From a checkpoint of a small image captioner: encoder norm layernorm, decoder layers 12.
Rows from block 4 of the image encoder of a small image captioner, named by matrix and row number. Rows with one number belong to one neuron. Each number is 500 + 40 x the weight over its row's rms, rounded and kept within 0 to 999. All counts start at 0. Numbers have three digits each.
Before each neuron's rows are labels from the 100 images, of 14976, where the neuron reaches its highest value: "peak on" is the class under the peak. Only what is clearly more common there than usual is listed. The data: made-up ball-and-stick molecule models. In brackets: how many of the 100, against the usual share in percent.
# fc1: MLP up (encoder.blocks.4.mlp.fc1.weight, 384x128), inputs 0-63
# fc2: MLP down (encoder.blocks.4.mlp.fc2.weight, 128x384, transposed), outputs 0-63

peak on: orange ball (56 vs 1)
fc1.380:473495595519489495512513499569438478509465521506490552412595500458557508501440544456503452538535484520520538487485529538519530484470489535488510475594462485514478471545522513457496568478403482
fc2.380:422501531503500517500471487544473468478509482506503592474555571481470487508493495501484516477448484416499456529469515491488520515539499555458515461487431509484562447473542450523573542493446591

peak on: red ball (80 vs 2)
fc1.315:562532568482551512440519548582506514466514562491521553578530546490467531523524463499422437489486434500566529504482556560532497511481406515529586536490478517477479450506547537493462572510524471
fc2.315:574508505443605520498490590520517569458554464512503545541536562460475506473455517478514391466466511447490488459506571555504489461470504493500473539440459528567550531477444462475483499483515498

peak on: stick (51 vs 1.6)
fc1.43:566506498487506499478502470504522485448503508506510545473439513470538531465487528524462465516364480464446528465571425484516534516461429517469404542495473495376475557578512437480450456507486530
fc2.43:523513585486480541450543471478522530545543542519542492511550545441534487501472575484603515475518524457477483578535475457559449514463552571485550531506527526508484471569493483513439548481529443

peak on: blue ball (84 vs 2.2)
fc1.6:493546576539466488485484481486406500456468507543511515551467486491487527517488545533484489526529455483554538411487551537473490431566446557512498525458425526600521455470528542443504489523503513
fc2.6:557487420459511469570569501475626462510542474566535571487510490530564562537459446452487503502475528460488518486527480490461502534461506535528486508448484476460501463456480500562468487477501479

peak on: red ball (94 vs 2)
fc1.214:514528524516487529479549586564466535466512529538550528573478502486471595487498471503491442517504450485595565446471550528497445474526449543502517595502464528510490460533517519508441543485481398
fc2.214:545557482402511527546498511458532522489554466511495515485486532503495551511501462528525456465483516414475557487456456582482416544435484496544514572512525480479538497489531494485459534473526475

peak on: orange ball (54 vs 1)
fc1.180:497520580505508477513540527518444488463467532541529508415559451481532534504458521476467496537494494531524510501475530493515522487454463536516496474566416487524510470515517513459485530456407537
fc2.180:475585601459531570548533567549475450445486420528517544418497554532512463531445490463496496477518532430520463496477518448487537482578482511551523522461451517480531436440480487494511533463453539

peak on: red ball (73 vs 2)
fc1.136:460549574496503513400485494548408514497561526524496505561491501523518565547542441464478474506482457473527588482489575569528478517505377539580550489475479496541507368519516553481485524434478459
fc2.136:553528448453574509523523550463571503438514460519557529478529491493572495445460516494561454472497585416493509474510521517499449524439540442455476580499463545532496530488500474460478510484508498

peak on: stick (57 vs 1.6)
fc1.137:515469534443561523486501445484496504449569481564458554479528544501486584538481556534533519526469491594480479490487539505549577503562556523465481529519464505520547488473493546463398518522516475
fc2.137:530466530453499513511492512558522546448407483480555513525487537460534484465496482550545490569495524487503476505497454480511434468420503459493477521468530466540486463427491429530458475483483573

peak on: green ball (36 vs 1.4)
fc1.310:511596545538558404509474519465494441516504435464569540489552527474440470475472469519464552502522436506486506472510450532534485554519416511440524447462516445504492514437472436510481440447475524
fc2.310:480530537457519537489485518563537494461434483523426486466500413543446537514485504509487590499587450515560536524541481452496516511552556433505560539453517448562524541463447525481544547475502531

peak on: orange ball (63 vs 1)
fc1.78:513528483570459481530531521490503495466511553452419516515570498490527504474488555517528509510483471579525448427534517513598585463520535488480446489473460510514541524545546494443490549464456416
fc2.78:532465445533492586516453486444511515463474519491457565514537505501476467507361544466565529423507518488515426467510518453466504547533527493508518474507501556536513516519536536561570511445415529

peak on: stick (28 vs 1.6)
fc1.381:446509537495485487461482420484437610557452548438521510466455494442546513492493465503439510537521427557541541441533514477559486514490455513500508471476486500508501469516545538474469527499516498
fc2.381:490512469475509446452552498483534421517551479490488463484510493575447460490530543489485537461526547473422530502464498560440516511450550466461545486526548459476480434491461496431510492484541479

peak on: purple ball (41 vs 1.2)
fc1.290:475484546453425566483403551469524521576524516522508516474601528457470540506510531387538555460514517452521438497518507557467507489540481542528470497499530501499489540505592543470579517551588457
fc2.290:504569516424524523496462428474558528581512522460546530476566490529488539488421469462505485526489521518501497431502500521492473585551440459499416443433451481507496489477523550510571516540528446

peak on: stick (35 vs 1.6)
fc1.138:478539533516534459516550425531450507492459485512561500552485504527521508579497494473510498521552437554558495441523547526558458514520513508554501530509430494480486471539504531484446413519445518
fc2.138:516545513511517480444554428537466511535544445529458463496526461474467496460496484448465508501508540486509600453485434570476468500454521531421541489501498494550567430522496442499476441491548551

peak on: grey ball (96 vs 4.4)
fc1.45:502509571529469543484506532513477502456464528580531515541497536493491558490499519480489458614520523536516483545508547511506541451519482509414513518588488531519507428532486495463471509443407490
fc2.45:530491532490497474506521536469462533489468402437530498424494476515429441549533534563499482481496538480449455450486536517448547482467404498435489521526473510522486488467521429428483536437576508

peak on: red ball (38 vs 2); orange ball (34 vs 1)
fc1.263:506541620549482492416562497517483509471540593518501545528524527456510566543506480498466424504496473486590488503459547524541522475494379559496535548488450500527503410478559529486468603444478462
fc2.263:461504476487589486510470585497567497373498402489496551502534484464499500453463513539533456489493519449457461417502515533504521475440528454545481577469443505495482502451533487519494497494480499

peak on: grey ball (49 vs 4.4)
fc1.83:478547525489419524542485534474466460466487469560465474508497505472499562513484493471480497505470505541472550495543498556479530509533515521490516582461411533529463542506515479460526484497469514
fc2.83:533559375480451534531545539469554488495517539509511538469535527488534579546476439507550454536454571413482490529526494529563574491457484469497456485497430594525471502470504459446509497490475560

peak on: stick (47 vs 1.6)
fc1.195:433454530497526476422437504469452494412431451468536522478433549474558511511496455510471549490476514480487513492422514506435539521439482511464471545572562538487421531486518406497456484507532481
fc2.195:519531466499515462554441482474503514532498532471469492465516499476448440487486430476461446512392524534467557516504483470554510461484485503473537504498452453541528505537498553525582489434467451

peak on: orange ball (88 vs 1)
fc1.240:427545551552520460405499511595406585474466441477530541455423526468429474530565542467488504475533488524479534484470465491537550457468546530545494537468498487461531425496536497521526512494488532
fc2.240:497497511536543523493466504508543489517545530455466523529508513422533511469440492506513517504442503541568508536507536521511514471418520457486549513487504462595418506500488456575460519561414519

peak on: red ball (94 vs 2)
fc1.8:475592509523477504479491518567397497359490489532494481546493526534487527525491531506462492505500453458494544504449549614501477497524446524480537577495419548509548450540533517486430494500473487
fc2.8:547423483437528505528514523463548513490491457571508507497521536503489607499499465506580462522480539393443524516477471546466473513459510469536467542421527461484493494443493509526439515491514496

peak on: blue ball (27 vs 2.2)
fc1.222:507520486481537532571523510568511479535445453555469462491402482558491532523499515447510479482516491511488532464470484585457384517508492558532537484558504475522530495494522539529513517528455460
fc2.222:489516537462561492579534452540559537490486477531509574535495468485496483484459516499550442506491470463448518441449496512502420509518470490506493572539494498567489485508557480537523533503535526

peak on: blue ball (72 vs 2.2)
fc1.307:512525551508449506507499548543511521421462489507498485503527548520486589450543548463549507520435456515431531495483546550461482485490463516453463501449440580517446497488536507492500400475426433
fc2.307:474474483461461494553475463485562513470503442526476469483517525548497490518523522528572445562454502405449509510517529479530544501440515494441588562484421579535507505521488531539458538452496510

peak on: stick (28 vs 1.6)
fc1.175:565525498474501491557459552547469505437532492471532470549517483437534538563519566444463489501457532532559545519527466457491538475523475488441474526538507496469424529483447539509507510422457602
fc2.175:511581473528512522521475528502522559473526543524452540564512509456507563518485472504526570509456535520474487523535511567454428538458503459486534506524445486545618501508503507442506486452546499

peak on: stick (53 vs 1.6)
fc1.16:484506486478447504525544467554441528460484571482557505465512493487482521462545436510521511569437456609475536495526512432534467458541479502492502570531497483454501558581509560484454565519543479
fc2.16:429568456474538531506473531476527625560502418424533523547446541480481522481473489520456471528520538477453475509564471481435396468512539457527454484484495521575515500490476454540475560458523439

peak on: purple ball (73 vs 1.2)
fc1.152:521506524492354508511490530521415488494496548638498520540421501456472565563472499505532441554434481474520581494473524528488558469573461511472507478481488524555483454506461534473481472509536536
fc2.152:509508494497491547555499549545447480509514428546513480477576494592535549575530499530539496543505492422428515516450602495515579583553499493515455546496467471513488512440538486559548470475500431

peak on: grey ball (50 vs 4.4); purple ball (40 vs 1.2)
fc1.211:485535500483476534526470536502445539445479519517529481528477560480484586508520586533514469519424465539499552435445535515513459471534418571530547544442401523526505459509484491475526516503415525
fc2.211:537511463445504460569525555452493460457518445578508498493459508486524587502481446504575487490475563400503517544496513473541462525469510463494474549483523549512465501443447467469453501455500471

peak on: stick (52 vs 1.6)
fc1.339:472507442549521537495478542577552507555506462542542587534419525406529537498510545466582497455492503545469504464503537514485471481458544515485530471487587511421486459505566480447480475549490466
fc2.339:508476510483491461566480460520448522475469520485437535539476455502405553555514452497532438512570520562525488493475492499507422490443466509422576526437493478488550487436530446514477577512504464

peak on: yellow ball (55 vs 1.7)
fc1.71:480583561504480476474518453528464529508429491517464516536542483501506539522499493516518501510496463592526528420470515554480526541542456552501477487506472531527516468499564565464484485481445456
fc2.71:566517448488479528570518535485558459488557382518497514528484492504536586536484507480537494453474473411424487480454503553439556500491497523532464490489456530543578525442487491531510511483519562

peak on: green ball (45 vs 1.4)
fc1.28:452599566518519503480449421506434518517426457528507518424432533468561526510489520513452509450511388486502537487489540565562518532525434535538476439534481429508479501482488517545510502451511546
fc2.28:522506416476503556558495483518542481460508500499432557571593487535522487510477496505568511442451515556497456448499523463500588520434455522492506537517497552525541443440476428540496447492502512

peak on: green ball (39 vs 1.4)
fc1.98:503488541492562462615456471428456489481564525525505499453499537478485500512464496458539469521481488555497497516565534530441429584494503469510460575519550527486521416463566510501431525550472448
fc2.98:551482512555469547530534487515491516538486512494578560523560490447457439454458464433523433534463479477518539576459496505460516569455468452501550407511524513499504549518499449538488549510523451

peak on: grey ball (100 vs 4.4)
fc1.51:474510524495488480505459511524436573470509553518504532481528533494529528508500569475505445546483489519511510489434529436538494478487462619483541547520404549550515483535517512469460547422402577
fc2.51:542515531471492490508530539439488404448512448518465581462554495529453526504489525502534471515522552443513540505503544465503482509495506486469470559434493529529485509410456458370414494521482496

peak on: stick (28 vs 1.6)
fc1.189:484491505507525506502531450505457455581476543489453477518460539466544556557472490414452524588540456552480530443526509483463483415536491485560559478507519481534539450469488582545425462503512503
fc2.189:483508506487512466468493416439496578507519482500507542530506486393530490542523509482503524509518497456475521534459465462562526543475449558466530567552463409532517436534498529535542520482499474

peak on: purple ball (57 vs 1.2)
fc1.246:462490561507515459485544494428477541543478526513519503510543549517491476414488506466574455520540444510444495496525491511482518522468542472510505581585484453493496466496423515497456493558455486
fc2.246:537424527476553560534483513508493538533526468458475463512543479418489470537496537507514542510533489453481521515466434455593532520526537530465383567487453512551517525461466502511505527470463453

peak on: purple ball (48 vs 1.2)
fc1.160:437502484519475466480522509487453462435541530456496465567555516488562494512513516467445530533447520561498473539592515504535545484578493481490502483476492555494537463576436515468418492521476549
fc2.160:505509547447510474522504494507562549497511487563491514494520459464478472411479489438511469454526466485475535446417434516443453466478495580479521503497481508517563513529666544575532473500549490

peak on: blue ball (50 vs 2.2); purple ball (42 vs 1.2)
fc1.215:475546520533555566487496454493509525543456523514486450497472584547497460473490484511434568491521568509455601440486516552457487487490498506493407487546507577559514496512539487425549516457544473
fc2.215:435436489499466485523527516523494482560459520470462494522449500498542499392482396473489471582456460533435429509487556523580519555523527521490477468502500523486570551470515483507488492495497453

peak on: white ball (57 vs 1.6)
fc1.193:514517479577506498507457526439455510468395530493490554494534497502484439505537594512496460585557498527499493516498514457521522485502495486479516501494556533512491521562453623465467487505490588
fc2.193:518535527537463455455450548555519541449441492478561516503471465507522541566518544545471428515526519578524497496577507507483458483508501467524393552525520466500465520549479434522532438455513572

peak on: purple ball (62 vs 1.2)
fc1.40:518499593521495494465502541543436582550455571448454436561544476512459494462513531465475443466494454515516467527527551479500584514530434465538533473515447530465498401480530489466519575494455508
fc2.40:469465476452560493432469453497494558449492466535472482527498537521497463429462585530510463496497542456501518494590552483505552392509476495498467491486418519514483477491474462509524528559502488

peak on: stick (28 vs 1.6)
fc1.102:478431490492456543568528498519454487499492554473438530496554524532425564534564547481495536480537497468542500502549493516481440540513461432481459500475458520411549520586473542455457489471440524
fc2.102:595457554470507456505416482457481457456484506487504475511562573471568376496541554482478487519475520551471442544466506511459475553454475527539558540501480460524481472486539445471507470442573479

peak on: white ball (27 vs 1.6)
fc1.278:488534513573524496489521457516447461543493569491525544527474461474505450547493435476503502561500534517589511424535482529564483477499463561504463505570469484471481504466504516525471547441540545
fc2.278:519554445504515496492443460431436454488560471511536537474491438551463462622547542519513462519529479534508452504486433408519448480480520498524470486408572491522411462529489591545508500460510444

peak on: red ball (26 vs 2)
fc1.181:526473571501472485461589499555473527508405524577545500549518488487507537515527477510477489509491440505582547529523545471481410449568458523508456575508437515560488465515518566519508500525458428
fc2.181:503541491487546476474494530484550471483529444526547521521547543511499527501446482527572486485475556430419506450476456557562437538436403522491487572494417518473574473458470534482459495478489536

peak on: grey ball (72 vs 4.4)
fc1.297:489604505455538503545497528483474576485510527532489510457562575556526553488508532531509527409523496553535507530468510520475538485451482591499508482562444564495532446538555433455506502465491470
fc2.297:546483470483466501553550502488551400403492496524429518511497490429444451460451469496527481480465506444507462581532564469551477531529472490470453527431509573480463512567465425436520549468536504

peak on: orange ball (53 vs 1)
fc1.238:537484518523513432539521532492475487517476509522427505479562531508486512438510476449526432596567560538510446431477459574493502456516483483472491597543439465565463464543486517478565560531483512
fc2.238:480526506512556553454416537434457480497464552506459484475494476500521472535469486465505569466460485451441446479545467527505549469473461518497552495507536591488432584488538526547540551512557504

peak on: orange ball (72 vs 1)
fc1.188:461536585483439525536488493543418481433391503563518532484511526493521603515428479520515504543485450513533552474476517507478552445541447499499456515498489525554482492465502557471537466484430453
fc2.188:528541475472505546526495495476523521443536396582501528520530520502539569603455489478563468460489530411436508520474553498520542517504441494491459495453456554546560477470515482533487463478506497

peak on: stick (54 vs 1.6)
fc1.166:507515483471522428489496452502458611521506514463568462450521496455517540500499557514572482524457491546526444502514505535533457464438463471476557573503480496573546532534537500572542424429515450
fc2.166:473449475551512525518514409486464497518467418541499539484464525504476457492503482578502434489513618493521549491472516479577476490508499459500468533578515507505538509469510489508446517448453429

peak on: green ball (29 vs 1.4)
fc1.150:506511542593462470468532514517495496509499517437576496566564513495470495526574429489520488404499396492485516530508498509491436522507432504526501512517419494471528519556422487455561503488490489
fc2.150:467479489499488550450517479469562497503503574553462446528591618536497436498451477514482451474504473532522467545454520541423490549534512492457509505463527425527450414551519535500500434469519421

peak on: purple ball (61 vs 1.2)
fc1.95:516510593424483555454556537494422468541475576484487433473455533431480509494525512473484449560496439459472530508520526454529549467537481497546458429602512481495537462464548518468534462465505483
fc2.95:407481519481490514470508494558495448520551435444450509482491549476545465551525495518522524501482475485453476554502559409506615540522485513479452429542485510438525488420553499548625435519475514

peak on: purple ball (36 vs 1.2)
fc1.379:475549513472548517453494467496426492463459442425549551500446517431464468560557570454405527429548488546557499478509519490521489520534523486488491533531504500463576464522561563476517535544516544
fc2.379:575445449547466480468428515482523544477512605520509515513491484565468528419511502532422576531465501536491486471463471491541506541462548521493510460489453462472507454601491486486555443472454425

peak on: orange ball (37 vs 1)
fc1.148:555534460516483508565520555501491521527542458442466542544492526559500534522541439507460438532491579554577520528521495503441505567520488515465477427518484487430513461469519472558480516488532458
fc2.148:447426489536497474507464531546530561515554605553528423492511598507532502483483513415422530443476460447520560485521548496481506512530486513521473539492497477437489539467580507489522520505472551

peak on: stick (29 vs 1.6)
fc1.317:429493478462525511568491490516530524508473485467551470492488463452506564464567491531435472524506486533525418487521472501580496545545532461525566495568520486489473506479605497476523523415463395
fc2.317:503450483501479507538494490484484557460428542560558503512439502445433437552501492513495510490473559552546516513533523513460475502430480537470500528474512537446516489452418513506513514502576514

peak on: grey ball (97 vs 4.4)
fc1.281:449521459492469500571484540472491568481505523504535570478509494487495507447589494467490495458510525553491516500462554512559543444502517505463456530442549455523553495484458565549512505423534567
fc2.281:503516446483465477433514536431524537530538494527461450475522588463417512454527545538470510550497452489493479540477455507363475544477511423460510487443479500499501502444475580551527483485550518

peak on: red ball (100 vs 2)
fc1.333:434543523505456497438494532514419542487502519533515492519536532491443560511482508530488453515477401504587506471434541498491481477523430587471513556478429566553499479547502511463505550494432463
fc2.333:558501531433485491510535594434504463414488459536534531476511478514519567534473446494564461497468554401474490499514486529495470515491520461538473615456541464462505438480480461444441454491510451

peak on: grey ball (100 vs 4.4)
fc1.42:487564523473482558500548527515433555497481537524478545485497519478452510525503500532503465511492461510529520474499561543473483516501452533480551502539440558556474432550479502484463516416429512
fc2.42:568526518490493482515554590478530421423489454493468521477470499477485524498513527536496513531506591428532548547516440488466456518476513489502392530451415462526505475433501469420433452489520467

peak on: yellow ball (55 vs 1.7)
fc1.99:485505571532437474442540446454440428491407513482540529508453476543482484535517556535576479527462530569493547430445509488502550519549498447432506486551494500483525488483490568481532494473532426
fc2.99:489494397533414502443469536554560521458492436505464520570550527470520450548526434635493478498462493491541447538547546530454546545530521483523493476499485461543541523584470502548525473525555477

peak on: red ball (100 vs 2)
fc1.277:452546525515485520493509555564433558450513478544556525557468539493472576516442553580473460523476440461607560426495530480522529492535418551449526535431437559559526438506429508462488524462493520
fc2.277:555462514456535472549478539479524483441514443543574474515473522514533557506457442530574405519482527398450552480483525524537497486509482463571457580437509508533549476508480517433497443494480504

peak on: red ball (56 vs 2)
fc1.354:459543488477511477513506479506482558490475551536503530575460522448534479505504515512547513490448542480529519467483475461521511425486567511494555508439445504412504555508514493521440494522465473
fc2.354:440520524507451456496456482481470479409507557416486443476517380443461485536497474533530474447436488466536478514462425531464484431553455485462486569479455485470464580497543436508471524469509480

peak on: red ball (63 vs 2)
fc1.84:467487530486442492475502557535443543470516551500523542513541581467465587559502498555451430531456481497596518477431549486538532507493438551500576517439424527507504475500513484456464533444493524
fc2.84:557488478502512504496474512546483500380523463543526524515534523503522580465457455533552476512476544372520521483444587510496449448506508513507471593410447533530492532457516466452568516511529463

peak on: red ball (30 vs 2)
fc1.347:505532526473509516468472504512485455510536396466540497562536579508531427523513574530514447493458474451466463500456408488486489462488445483550490485462548541453600525486468557541501429561484520
fc2.347:540450553498558442449457488470478476531537475512525525539479461556514487509442504557512521518512471496566494520555469570432502496532542524490547471484524500516559519509455484493461481461510462

peak on: grey ball (100 vs 4.4)
fc1.196:508478478533473485473517462550493539432518580525482550501488468481490528487491565491550492580516563522494501452486441515527535569520442540479485509476502561530559500558548477422485514475464526
fc2.196:477501405549561508498508529504515544442461496510489522499551533490470469493478551523569526455497595466472434509493490466497487488449501506498485473559460507495494518490454445520536556453468497

peak on: red ball (58 vs 2)
fc1.37:496556577523486503471521505561406516457494448559521481535456549549482524539491487487478490543462434506524546455506603534493475452536455511554524528489406557524513435502489481494454500511453499
fc2.37:495529490430494519502514534420534435463505519485511512474523506544544561416489471458483460475533560417444541488528422553469484526458540489531494541477542490507523486434463535494441498490553495

peak on: green ball (93 vs 1.4)
fc1.41:474482507510566535544425548552396518420498429501472426454535543473525501469419541479442489434527497562473475482527516457511480525552519524544522516485488463484540522531443520467546461471506529
fc2.41:488506461496471504500495543483511592508480526492528568481547535512435458425543532540502500448446454508474550576507514525510573457548482509514518477470478470511516454421495501479482467489525531

peak on: yellow ball (69 vs 1.7)
fc1.159:504505515477446504494487454521465502490480500563482485497512455494522583495535514481498553522607514591507518455481496524469538506538483514512432504456464531497527487517553560459486405444476463
fc2.159:513492447491510510492510462494548527479432445515471544599486499555548531474473518515523534449506480494407443495441513447437511489543534562458553547454486519529552475475486498603506475471498476

peak on: red ball (50 vs 2); orange ball (33 vs 1)
fc1.209:471559587513466500507507490536390490412506471550524500535520500482509546530460468556450487574475506509535523475460565543508479493558436574538496537456412562528524482543495490483477479555460471
fc2.209:497498439514546471494493522378522492497499456476570503483596446542538576478504471435535522499513495463435507541483451513512527554441448459497564501486476462540456490420508436544500516469517517